Weights of a small spectrogram diffusion model.
Model: log mel input, activation gelu_tanh, moe expert_choice, num experts 32, patch size [64, 2], layers 12, width 128.
Rows from block 7 of a small spectrogram diffusion model, named by matrix and row number. Rows with one number within an expert belong to one neuron, the router's apart. Each number is 500 + 50 x the weight over its row's rms, rounded and kept within 0 to 999. All counts start at 0. Numbers have three digits each.
After each expert's rows are labels from the 100 clips, of 14848 (inputs lightly noised), where the router gives the expert most weight on average: "responds to" is what is common among them. Only what is clearly more common there than usual is listed. The data: songs of 200 made-up bird species, synthesised, often over outdoor noise.
# router: router (model.blocks.7.mlp.router.weight, 32x128, trained with AdamW), inputs 64-127
# up: expert up (model.blocks.7.mlp.up, 32x32x128), inputs 64-127
# down: expert down (model.blocks.7.mlp.down, 32x128x32, transposed), outputs 64-127

# expert 4
router.4:544492514483447531531550491470447455443594548544553549530545461402460488495511540524469517454502477543496567502438441485581452509529566535558456533452573453455454571412618551483506455562469542
up.0:455513607595538408520399467509481473552469516528514487441484580527580543538477523552398502496572512500388501454524548488462511490485480512493446445641511495515537428514450480519505482580567520
down.0:524479454443492499520542468422519476517586531591446445584477451448546473490551413527601517475539439565557467586450399592462485546532575519602471613526527475538482527424499542487531489564417429
up.1:512587485503507458574411529593527539545466447531454521483469502635540501472553501489542503479596461467483471432575501519597548493553509463537423511476370497518548442457537529467443507442510523
down.1:581429487471482521440511483456479423475541527467529375568514544450538464532426455569522408444467450446514499445535570473492429513535520631513470504450522496558508535519419480519511449542439525
up.2:467419524498471522545500479498575465537555586540470444381449478570527500526510452516508526418515497437519497546475542562540420526543469545504514420525514549456576476496573482492471566485499447
down.2:506540468481526463460536437534369449478424476483501531541535440555505491434519580587499458560506487492463480405512511402451535536528495471434483512486487481556375519522374508476569436596402610
up.3:473549466447512589476404459586475585534419501497421555485540507548484464456463526509541483517524499459533480552581503428487519370512496429490428504491463492547563513604493505543444535515579420
down.3:411572534521540453577475522586438471485500482467568596585480535514417426478465558527505562581452520453507500498473405442493523401567512398508456458506484512507514530479543468565433582480633460
up.4:512481480464547421519554496486443490508597547483514523469540591563422516421553554568428531484501509486485466420461466433476483445555524448587577471523465443444587436468538485463484531615467581
down.4:530521566570408479473431515500464543513501466551488567446482537478446444451421505471543477485538576554575494565500566431522554547457488452439441539544494538393452481399458539518523525428557409
responds to: click; first syllable: click

# expert 0
router.0:472443544473489443473509397417417468468473523578537447457418584648497494479539423582486616511524477448530545551427548462406492520487518452536505515548497483546490433517429505505536603481464470
up.0:465522452534500493531465517484411464542572431503554480482506570623498552462507469579510495453532540405464508515489534451545556493475506505442580530587451478587512518548439478498480490496438492
down.0:582456544423444498518435411424572517403405559554598500499476515509531507595511577402533495416493482543483548483518520443544488482434520476505481473420509556478427449541459500499475528525443499
up.1:474470492485522451497586499530468450536492528446455513494421474504541535502393528505511513511514469446508511612454463508425465494455469439510517524514562535498489418526563453453495532577383509
down.1:637436486531479582590563527498493545569455480511456504581490579450486476534538624562520412539482480548504453409511484482497516555538484478508502471379478477489427498564522523482485586490457572
up.2:513484522519481534628472503503507410529533495422479555476517537489557473506436409468475580509496552527418531560365570437536444548538453506487519576449548512452509636519451444350515498452387534
down.2:482492522483481589481561482465527491508554594511490440502506472423572464669448548533487462462446462422569397589466514439466503421444569458455522556435552456490553545587480498490553554432496504
up.3:442460564571459445551517508571467488542466479490560516481487430488439600484499464545514471551538413412482589547415540507551628421521465469491508506453483524514497396447612449506425512449478562
down.3:547459571595494453523475517543494518521457447523461499532437493562490536422505465379456488535472479546413459602434541550366514474446552511526496488529582470417516587457506575528441489501527517
up.4:528544507553524412463456451494506389498534475563486492419461486433443590571537381498554540537512411392448558577406524441549522470479480493506505503533496476536586522545473419452501551483445511
down.4:459427412507556520562509539475479573541587494461499595610535516491522436476527560582505529448457506487483445369449475563532553495523483535557505440430522497525522402487502610540515434433484475
responds to: pitch: low; harsh note; first syllable: harsh note

# expert 6
router.6:484482466533506573532473487610497461628449483463528525428523526536458541493483486536576534467518580482509479456529461523419484460430435543442535474584550553489527489505461567499453497584490482
up.0:465531629496484459455489481449433518530531492505622431578453550553443526496451447530428484519562538463499499510473568513449567531488448487557536523471494518526477399449504486569618512532490529
down.0:528569608475496521462456451502548561447608470433531541505480502594397508518495548521442514553398609478564440578565396464547490510570519528546506467467543534430512579430544595534482486500537553
up.1:536577538594508455526484608613476503502539455509530547503507503417470548498507462487528417539539554449609490483472537524557565497412359551487588509552487473502494536495520562542438525594521503
down.1:492485455515496488500523450469541430399464556601489485557512508511543468447542542411482464556477443540518568426497456413483466572504550443530478514439440366519518435492497489504588558459452502
up.2:538452455494468465546423515622585534534532533467610547550519572514509451475464542460501499507542485483461554359500525604455602554489459448508504473518412408520462525462604447501527480474470370
down.2:465549555502445457455517461541473546490550504580484422471506441434532565540461466480513451423514462521535486593495457428506414425478505542381551529508514489429523521560440519482537470542497530
up.3:489361479577540527519505546544591496573450494476568523501420484483516547500515542440543514482523485489447538472412459419550540420460498504526527522525472508496531533479538421535528430418507515
down.3:583465497427546385517574495440495495444579552551430448504589480581516480463499523584366515489533564509502411450506505525528572616496474432460474525477536475520471491476489463431486580586544497
up.4:557462576501500500455454401546451480509445510600464563477515531427512436553531541524528510416486498532550507489511569466468581552457454582531497556436542453514490415441465554656518459521492549
down.4:557567438476599517471519431576540551560490516493498523440478473511467532507428522472530466469456506469491448472512545507436475519503471510532490431514599522474455511547326544473459453592560596
responds to: pitch: low; harsh note

# expert 28
router.28:515534570522516489522459504490405490440457534484429422445520499473511451594507533458457397494558597542514416499566495475497550553510530531541436502472493413445451469519546511449542539528548504
up.0:438490543433556539628602403527566533583519452508438554471486427497517436546531398533489472486447387552526478526470444512487488502429502467595423438527578505429482530517427474510569527458542448
down.0:510499477438365489581554486453516423534498520476488433474444533514549523511453537424533572493437680469558456529487527565482549429483510470470427547430522518481498535568502551453572366506521551
up.1:536616544439481438547472632452426486481552483460583534506529568490509508442442464452500488548461409468455466446457505473451526615428443497405502577558483476501470545525481479498491524526489567
down.1:562434480522542477398480590536476630588516526500526509623527483557541481448503436405579603474462501575389498421568474426588474511547495515472528417565473549497518492394580411432478461508463478
up.2:436427523487439507539565522468434459566516607544596486521475510485521473524528556537466462471538557485460618546436416548456555550518421520505499486489463552468461505439463497486531401664481484
down.2:471485509481552449589527549558479505443335460494444497525451534434462572609494526504407453553500599480459510557504595516463538506512424561527413532562439504439497483472524399483588464542462457
up.3:461408446567640489464478519489416539527496411429474481479568504555517457533466530514563469573538521465416461504474565534435481457565429502437456445579525545521493480563498493502406406472517483
down.3:505437538508573462494440474503430475576457560490452502508554505545490364463499546491477501478487523503285575532536480573548525500585568489563415460452511473491510521538489521512446478372548436
up.4:510456452585475475502494526467498523424558561518483555524448503493478453492589430545522545466526426546495507476529515459498478482448466603568498541452521476429394489419413518510378387452403467
down.4:467599509538483522522522503460442505496452510492557434546504517546490510535521482545544471530435530464384573436498459412550587543520511564552443523450508524536389473562569596518538489570490414
responds to: high song; fast repeats; arch; first syllable: buzz

# expert 1
router.1:536463510493423503479571557458473472453557511536477516517554499408479510463536474525402510450526514527472596492502495500565409506504550552576534501453561470423465621421577548409543469560451568
up.0:601471528491444379497573512433456524525527524575473501471508603472460432504523566500489523485507448509430564474576421448503466489509474567508461559526487433540581544498596513498482357462488453
down.0:453500476549526503486426551408516546554591527449482539540463550447453526472475456498495438588465556597486456555476491535484468490542448399619485483475526472456514581540438532486466542597551444
up.1:566605429537562515425487429507468525437487472586508525460544463549461517496399438520489454520431513568418533522412540453435594630478533550425509522487543441543384464531517500466562547501481546
down.1:424496605456441496473470544544389429542489510518514576539537492451499427518502545427545497480589470487461451526523547465557522447535452378481491467470435591476535468510565491572363531358498356
up.2:400526480457567518547485545479558460534500563520480496586548559375523404532446488431524468354513547514392490439424599511558480438487447479540544471496453472466553521526453563482486449538520529
down.2:531567538491474464544584583541537412534525425496469517647462442617425586482504481546598542459494487524537527472504371460469485510544535557410495512492548536505421444408559426502478532552522595
up.3:448593436553514395531452633516461486520505510551483555606465450466522547480503506444482562502506491550471555488487494525496525497425461531523514540558514439428643534575524545459528491442521533
down.3:563414436488543441512434505487533378538566478544574406434494558478524473457556527517452517557496424502546426511466439526451543544516490558499516506537542566527482496426401495568549396577543483
up.4:464410481514457512558545516472468517447512502579540508563504564462480507524490512515592517496553503510478606497455444556494547508492455473530440558462400561565477518349491544567477446504506373
down.4:498507522573507452395488476616467512540498478485478613453515442553544409514502559537472520560481546395480453517568627471552526499539496564430548521601625490510494433641535551548527531492507502
responds to: click; first syllable: click; first syllable: dip

# expert 23
router.23:475502478485449411501487427471453458410558574577506426442442468555535531517590473554562607448466490488544538577489492450506500551485566476457498445542547541562513457491466477521439565547470528
up.0:447480494428512461520500502520480522552514563479514417499554441419486490546506556526546489491529473530439461524473569402458576438484464529577443516587515555513530539484520520703464494510408538
down.0:427523542488471498494581500527554410438393480481429475533513429515406573513364411500434549478506440516537526536417552546473466491441467503455556582515451554586516580408470436508518489436459543
up.1:461458487456522494496504521520529516531565538552580453523514442420459502493517421437478402522427511489487587543451617511543590472538519536432465446618469481415556512492530436518572506549457486
down.1:632486598502473478518490505507491560479566533571449471514378494546482491576537415500428498451340525472514482526535540571468509470439567524592479470586494544581504470523481538483452428511528473
up.2:496557566496475383555515543537450535517585439558587527526427404540525575529527474513611455519530475440452500429465481509518567482447453483506578492634476487542438471502479560479462535532448491
down.2:496482477481508556508530488623506445482359520470477525541571624460581513492513476487518487535586465466433552408558524545406511519527478487543494535455518475490565511507512515463513480546545571
up.3:481498417527550496492546544381522515561605415516536533476489558500541405411499569541519551423526550492446474467501535485519510531546464509566528562639497528569445465482429467490566500469468418
down.3:542556485567550502460569465482610583450488460552467533458554505583493576450406483377561471552491514528526496471457595475452463503437616533560471627571594474502539501553435542550533511578462513
up.4:593444502398431541473481446431483392471398527485546504439505496633552496484576497442412545546451518600492504500500494399503480487501588468531463534402430470426577501536509469539511457428531500
down.4:532467542430465469542575446505454588540499367411511446565520482482458590495546510526502491501557479451464483474487461453488421549519570406609470499447455499514509468609477586414538500505538475
responds to: low song; warble; upsweep; first syllable: warble

# expert 21
router.21:492586495546564537490469542554463479482480543419594458541483441452477591509540477443588468592490435513535632416557516565578505514456487484515486473515501526561466568474566437519474463444530541
up.0:522530420494546528574553490531429436476559517515699494480503411460444664499472540545519508503465450594500508463457540473560516592438529472490535576509474450478406520489550478511524472482454557
down.0:425417482465498467455548539469428516472519530452463428498517499471458545437521522458565466549537481484469534511536525458525475465465437418455458452458379499460585508486522457433447428535430440
up.1:574547472566457553546578472440521461466500450561465626540553499454391449510513442441494495554488430573485451429545445497639414519468459471596569502518500476538529558459492470569538536517455447
down.1:455475449459530406412564407477477473517507537470504441537498587466427467482452415540560476503488548482466395503550433473427502438482531518542554589500525436434445563464441439416500429535538551
up.2:517489526572572480514663465444552537504626442453602522517525557540537518445501483516498493546483581389424475431469421477545507514535530443525460517494504515477455421493432465547608490511538517
down.2:535564447491503568565559534452591483486435447545586548482509478561533523544605437483518544564452570605432493551490399592515509505476515432489530582476429484435479556436537489526512494510514555
up.3:477462482493472502480583560503543436532421487479507463508561494432522536525416546558539474483458524534526539504506515540462551499471481590469490586467442430551581502455580454588425557422479519
down.3:568588524460511545465520471548441486468524505566475538497529447475470423581554548534471542444542500495459465523482463418509388455583448474514541481540634497538496525481533480462473478501465555
up.4:497449482545562441540449486497418386512564470442483418475567566461510462563459507441574457493518503558502592505529624457457588547504441587526415544532517581490494492439457447521421486464485520
down.4:537506517517508435530502535587430444503432496409470516544496553485445480452483501514518518574454394492467576462565426527549492497529466522476448530471534527519514529450659487550469501448548483
responds to: rich in harmonics; steady whistle; first syllable: steady whistle

# expert 9
router.9:496536494504509548478550566521496516471520560474546504562493448491509605461566450405577519538516455485511623386541473565568473506471512506539519470488459481557454549471577464470501479437526573
up.0:501425420544512513519504465551452405572474516428488512402555534577482462452532449643486438529543490451544446477513557442536527550586490554477527484492370489568565549455560422566508527489475455
down.0:465491576411496525471448582453485488433439554561568403498461478449572501554475582424456454427493554542522540488541487405536555486575463434495513470577624502503398452579545449523508493515551548
up.1:451404585532537518468627455455614491499528494388579520500569525476485519449440494500503519546507512473512533454456458525501427504527438508454561462444507511499479516396420528502588526515512558
down.1:516563461501482461538534566451500537534476373508558528514509527550513539457518461499544490487612642466429492483482479611493542466534445478529600545420469476486420456530573441485529430508496455
up.2:482467538466550495535515493595476559514446581502504534526468486490557528468577477500493504541494568391509519455501512491526507482510486385484589522562480502488508547536499580506497543528482423
down.2:520474510516452493557521492437526379399423598398464424566514532475533487505501527533402506447455456512452580572503424507504444482550486532425570599400507537550456488443517453519504503430528510
up.3:502543464565545554466485503468450459440447451512559525514547421383439506510467498558450504537474424593512590433473568425523442572513490539464526373553540516491434578495507522558550495472496475
down.3:572503455466539410471522567504532445443489516555572427524466503504556551488559505476493495593411451482469467470528430515435516526507481502472463411481580520449532569495512467478524442560465633
up.4:467499523552541490597504541492456615525520463469436493477474565563616514497485496471457475525468587491537582399591509504494494485502347526478470481519407472473549485477517452372433459444483503
down.4:543491467531561481512482491411496484433541403513428498481628447549392461574461514552482477580473393551530447512455467524530483547509541430513434445515567514419475517430529550607489440457485454
responds to: reverberation; text has "room"; text has "reverberant"; steady whistle

# expert 16
router.16:536434480563520474455431448565488452554500534558533443425402454481549506467582495560543560495476487471448582554465450459566497493507480486409498488569534535556598515500495401521455487542457446
up.0:557623500498486502492477561477547526365612505549457488489518546492465465525479467438438420589445486580505392491565561489440520617451504523502517464472510374523482441528479465524522533566458489
down.0:577557494538498573478557473511531476542456549528493485480477562570562473462489534451435498493471638580544513472655499485480476400484466530503491465551524555517508379493530536504482507525538487
up.1:606538474523543455517555540491464483440584499546522466494464500508534489558565480561521539543536561514537523457520521474497486532414500508502554530437581500601471561451451468548470451423423452
down.1:580546459585541524563500511585524451536411530547446527502496487608527512477513458505486518487476433511552533480564489471477441540426520387527513563463505475480409574444465449521506508543501521
up.2:505466458521544524466459398497472474539557518454508484475573624520569465465528470567431473520474459465454545443429534549434503639571521475467502518520444435506522496438507428484503528500506523
down.2:501469552509454414453484502483445498508468497542548489524430390485387488500483470421610532503516523483487420569469508589507453425417461509506528502396565539417437462493491602501537457542510430
up.3:620478540496609523480532428515455455446535523533505462491529482477461505486512412416514524562379524524544560425468482426505570458409479497510473468534508530516633606491518365567469428431476452
down.3:508519566512453453572507427456477386518464532524502408506441456502452538486510573465463474471542561555585403550481546566457494508509488553479567498526409513496434428419576636381521518547419506
up.4:448441516540536478508578469384354381448489539525436438469335538499566512559483530481468433546528513408495581607508581487502538554556482416539447508550529575436514519523477518440459469501556510
down.4:467507521488532551511566530589445468529421525548483448441452423445473480534508449501435426458412438499491632584521523485495385549504576594469478415540521482459609552575504484427485485519554504
responds to: low song; rich in harmonics; first syllable: warble

# expert 17
router.17:487427464584591501508459451526526501557514551422484540478581633509554421495511528466466423540489466520504484385498528486445595563538485576416497534522424454528545588411480427460515458481490470
up.0:512491435513497406473428475505442470466535552467479400606428510493560516442573480510539457557569454494529532469588506484599590498451556522491457614386480534498505405382472505457484543455499513
down.0:452433482545537469582441510526437560511493533480568571433472476586512511530545586563442542598473534516408550470556467481464554509546503525506504469549553468416502494511510482412529584526451612
up.1:498514446529533491461469517487458413469520481420446526434420512478485476544502510549565531544486585482532562598529567435549476526474521466473450463493466579523574440518521493492426457601502487
down.1:524550570514492474488487433542510450444362626522442496427507442488587435465490548398501549481546557512521529456614606345514500450480479550496511513511434623573468480548557410526475424515516472
up.2:522434426501528491516460416561555393565510491404582584412507591538543536569595529550550506472518480414479525446454490437500503479478500474496471509542389453503560541471505434448509463473426495
down.2:483491530493472502377517602466464518462435479630498398545438294464447537512404472485483524478463432438521500561490515552500474493470529509512525563502578529540494448558438570467469530530542478
up.3:530495482409499582452559459524569512473455507557469537440468535541584465498494536417511557440542515485409487449390495523525473547459502588467448479478453550493515500515534625474484513437456502
down.3:497511564460458478531520512571485488586511336454534490472460538463521525410488545486496518493538446481493460574484577427386571496491520534524549566456509478469506480367551487520523511542511559
up.4:566514525553502468460559490517464452544476587516461431499519444523574495571538482426491471463538486442419443522502500502496549556389506491493544510436445460489561489417448480438564535484583550
down.4:447416420484466472549474494507635513570568464483475589439427526556491541494470574570455455427425478467446552485487489430518494506568480459479508574596526489467533520544552436511509509436515630
responds to: pitch: middle; buzz; first syllable: arch

# expert 27
router.27:482549428487488546570554545505526454512431443479462552465482468439435399554537473477493538578460544553489415569536522479516448453547528489548563499507456500430458540554500455532470468394562389
up.0:508441509418395480565571456552467465595525549524472446390462506641497517529598623559499459476611589492561540490599516496424569495472532483518481475497490519493581469537454574470358466529480447
down.0:505518528523431410534580447466505526501462516528544572575456491436548491496572518441559581523458585510512495436492468475485385520522544530495473499611482502540458511428486456445568418584448497
up.1:455466613547467523548430652482485482503402506479574487580503565495434520439431470473499562466464440543493598446448451479427463505474476567487506529507505502482516484493583520400510532542574568
down.1:552479441548518560504576529538509407513436520516569547476530485497522439468467475465627490511556416433549463439441394477536474533533516494501486475517423505499519508438594457515490538412438463
up.2:505423576585487504582529445485575537570506514507481438510535548559539496474441530511464452371562511442540535480547507550481540453473510519476411532469497465457522393488512472525491511519488607
down.2:502391566508464513522457510584495462486437470457455493580452462514496433550453586495420451409509408468566566476482463449528487448414561463491391472500493534477594457442459542476449480449493482
up.3:424528446512517489482548566522589538440568499441421548488503487462367560626546570479518531523471457563534528506587580544575410459546461532463502527522441456461530536551499528452491496464386436
down.3:618571554477610491572449525495534522634478527504637397473531472581526436472514485568473506467492520481426573571419436532486549527433527478498411487433459420526559470489509523531519548455527573
up.4:520366492560422546496544432400574623541465510507498547401527602511490463466501474549493539502520496522455471489546504532487467538446439516417501522474573520500497388497503517425444525500461379
down.4:527555524509518482522390502473497532522580455500504510555489516485504459511449527510512495455405522542548518538461504442466504540507582335616452599609502478529493582536499579580462454471558475
responds to: harsh note; pitch: middle; first syllable: harsh note; dip

# expert 8
router.8:500437417499527478545490447532569540517542566428491554501593558550535455441557526496536469522480583540543496430569489523466563515530577553523485492461422445513525538442467473579531490497454452
up.0:458427432495569458517526391514558487431490492476459528478495436484556421487440510472451442431555514432534537593471554469464497394583564505507452538544471523495480471480616461494538556554426500
down.0:519494534466433466530467524549469500541499635529589459523457453526391534499525532382610535499496517578461402581480509533507491465480472533500563412409558474438440502559422463570467478536516467
up.1:520463457522517499500483447570476431544489583419605551487457565572539457553503571434522529452483459543450514515467527469456450498469485500472475527482450412504460500504527500448491505446476424
down.1:564538444522554477337595533459512427460476383556428457455500465415561515458424452554585415524442529483480466555481561498477502472516489544548426583551420493555501500555437506488442534466520482
up.2:620481595594383483520574405547520572474500467479560493534457506520458512544535419490490489440445419460501534457555464542441453571485602428487520503538545497446471466433505591425519448558543561
down.2:467422511544544391635451421509503509503542464463489592530592493518529493516593487488554505504528592477407491430517580513539553473466509536504539460474377546494513516506453415545491531459408504
up.3:470519481539558474496569437475467483525496518553556513434473534535547486492495411506516570431561453380488581454389560427538500490466512509472511469475414452573485586487532522483477549508384529
down.3:583408435501470486503420507522500500465471488595521478561544416472481552506381519455478567426518504517453499459487471581526412462564471419537392610543553439573383443531480567464472453508600529
up.4:558556529494516409425527557466480421461489455500505503473536497410457527598505478506494500526508495548533504420572429492482482443496463528517494509496540534381554509444518417485455445549473444
down.4:542517514523523474453431477609541465502617480499536518559553529516551589413581529509442468406506580516464479476438428486498560471538447429475466439490561543557514528558350468457520464493455513
responds to: buzz; first syllable: buzz; first syllable: warble

# expert 12
router.12:486597507486510511452512529423552494408464472458558570607491475451426491451523474455591477590395495532519455550542442505456455444437554484528523469501487479515477485631588516473444615445538536
up.0:530479422598471452506436461565507483529450500515441477574505478532490458578525617427451506586506521427475558495446581398519592459474439404495403542568526454513485530477464501525469495629519419
down.0:550490468563450468497557486505536556482548497531535480526572486389568519455450423499601571420533444515555501599471419493437383546557513504494512514472438389509416586410514514465618475489493575
up.1:597507488484518482488557536506519518498460498503569530413458526435502541480569470546430545521446436464513434524556531554526534447469448591522484444533489612549534504482559491478433524556467534
down.1:483539456536500518492422508514556461464571505543467486559555546488506397550445484494563464502477545542497504480439457505411409515531565472534515449583502451472440560502451547475490506589508507
up.2:587550411615558450516508420451502461526544494474590573584490447398479487471492522584483547618379522522511442545460455406505438545434561510518530495567494468498439447479504442466539581456475469
down.2:458466521496519453470440409471453573525498457520548559471539519510568459447528520425443523447499553637424572568492461513535486419579502515425444475451445527519487547536491473491502447534562491
up.3:465533476497543491486481522586444408513386452419569498470506543470494468504563381548500491545402475548521483505481505501464523548459428567452530464517488531538507526503579455494540509493465532
down.3:462523549416567501471483451478552518476472429523578627515483506486498514440443571479501568493474420574528521491519433391480424519480560470488455527476499503387480583502520541533562434481457614
up.4:466473466488482555426459520577504531518515546534445507374562537458420467511456520571478562426506502482508467539491494419507451463525401465435471526456499497498428600494452491482532521525428475
down.4:545543420482498399423464519436531476496567411588533438553475608461481495453513479588510469502404476616539510488491486381462452539400504446509484519539589481471439496453551471504552480593477489
responds to: crickets; text has "over"; first syllable: steady whistle

# expert 13
router.13:515527474500461467594452423569450465523408495505446458428578492512405428577486547482415498525450526540489453534507581370494552537477515528487435568489570494504472481553422486446450454485516539
up.0:519434543594539504424512610431480470470457567588524505499518574449574534532491417464485371409651594533495501488492469523503515464526589493454439452552528546447516502484475487594492513527555562
down.0:411391458504516553619368566526480452557514529522498478440473535551454549675485443512494469512499531474548600455501516536453440518471468509513560566537520473468569392547552527570471477511567448
up.1:520557542391506489568529479520428455425483433531533489449462467496498503517466518452494424561438514451568513515535614611470501619435427538477511443563465423519535475489514503488494558572540552
down.1:544466489562485476473403500505461613569553541497497547560560568482554496488491487470560524454496496527502552504431486391512496411506577486470447495490531517535498512469494456468455499503450393
up.2:526459523554549541464504470455583483589458547481449488513500407513554518510418500456504442465599534502472551507502403494535497419454520549452425488519470659500541507445506500444557587450440530
down.2:619484512573490399517510485486472566502400537539522537472425516523466533507485496525409410452471525504443545598592544425431632505496549479513463451478438450496515464588482505469468506420544554
up.3:495446470605437533487438599521459545363645562462470526550484487521470475464494477492481578482553500521533493476458557456499470562484471555503476576377516511459442437395481496548478485430424477
down.3:597587553457492384487476485506526522482481513466533499484489471436546597422515433578443497516523523409469456564447410417476622504491479500529600516488451554569498527488560536493512561517561491
up.4:538465498462466571611577537523434464492436463431525439454429443487484440462498510425561417596504488455530556559517567502588455375463470501524480501548377501503518507505500440573563510483507453
down.4:524521444529476501396484391451564513521485476522549502452572485468451569480496566543544642486491436502559535473485566617480500540550553468446513490510453461497429484495410524565535447470458571
responds to: high song; reverberation; text has "reverberant"; text has "room"

# expert 20
router.20:471616503463558455471522550554568561386460507460563493506510408420480576536552510410549490560429503524526460466505540551542502463429475445562536515476425370480453551576568386494503513379554570
up.0:561466524545458409536482509512606524508553529394579466501437545533450490484534477585399503503453471497485560355534490476609484554547455560506506558528568448456494456436430545441501548413492470
down.0:516587466516592515427523546528509426474507415569498494436584518536575470507512434442566543485544468512506457543461547447437458584486438520545577464573508538541446509507539470470484438535578454
up.1:562479531476540499564470445445458517430558475573512489467460551458517422467482434562490608526472508537574494433507534463522411651480542581544565482430571455509531487451564483443534567604479576
down.1:541579428385515416435484521526531487446442523465630488521618547557442547495569483545494480503513481465441570468480499548416469425529514436428545530513592515584486439509470555536552510488466532
up.2:508492466575564493463575507531498504500379558479506471455441465473460492582493530505554472504429459524545525522448586528516599616520444512513474463544423511554536561487413454561471472418478491
down.2:589447448511497450518493520502527541476515470469491605604498573538414507522511525462488465522516430483493486475648508496563527449490454480517420518441453546447478500552489512547420484472496465
up.3:562469447598528444544589553527533513469567388535427572515489463472523550593438526552602563487506614410556466575435466534438477443479537461481416484526461560438491523375506505501492484540475493
down.3:546533503508532500538503438491488477504422485525517429398572485529537552561509446505421451471476594529480494509517535605479490465490484543504592426424534431423515454525458577646483532520548467
up.4:572575502459500596513434458538445521552421504494564478513454424398475505518563559415534516404514385463510579504499504542488436519455581482404491516461501427517469615494550460493484481443475515
down.4:463481545472525493516546425551452513505522531450394473522468444482398445484520502441444448535495507486456521558410476491519443463580527397591481435528496479488556537498522594456432535491450418
responds to: reverberation; text has "room"; text has "reverberant"; warble

# expert 24
router.24:415552530500458569510537543425567456450520534456553621593522465444479488477481553383524512494417505530461507600497447516495476420513599529574545496469458481453413512608555500542455480435568534
up.0:512423568544482509483455514580501501499475507510568529396452523620467477503492458526456518488529438537468528527605487430554572611542459454514429395456467576465552517381530517465490475541569460
down.0:605576415484573575462544502502472509510437450505597401528494523454524442533500490569623471557410510470565452436477461542560468541554510565495483450520540472526510470566579520532507540576415523
up.1:529419514607451457456506497560558477577554567495424445432540524524552526536460584562549446438465440471501472564464560534528466430501382508480522486505448439485384554527482511431507528549510426
down.1:517576496391520502467401489500546491472458514541566512559510537408500430503524417471457491511512528482537535474542576465492516529409586546491526541534596483540556389649512527566447507519437525
up.2:513559519551564437569482538601544527463435487507493515467519455471558530541498484398435490575487510547553523488474583462471476506488646435497542550522631422411533560561484475491512536591501471
down.2:446383516402532469475573476383399521526499453448504383562577363473480488459514453496548486514481496401482547531444510505570513537560447463535465509554404479517522475493402460498560494335445481
up.3:455516414530559495507503438433531497462474514458519539510459480464502486496371537500569576528438463441541548477454620531482511467500398522413558563468546455596497497398506555473461541472455504
down.3:466500554504492477473501584564444495553454477518531437517457477492511462484541490463424461498618486562411431545463454512478480562531538448571472389512413551390533537585492514487481512501506498
up.4:626523506571493449531422610427497606518478478475500476475466538567511580574550524430429541508543472564462541484441466552510455536461575517585473522540482533460603485494542598431474488526512554
down.4:493434518553552544496534480612560453474511579464543581564547423547597615511528507494546469501567445424500502528450481538429515449535524470490554455563472514604481558515399504489530459438504502
responds to: rain; text has "over"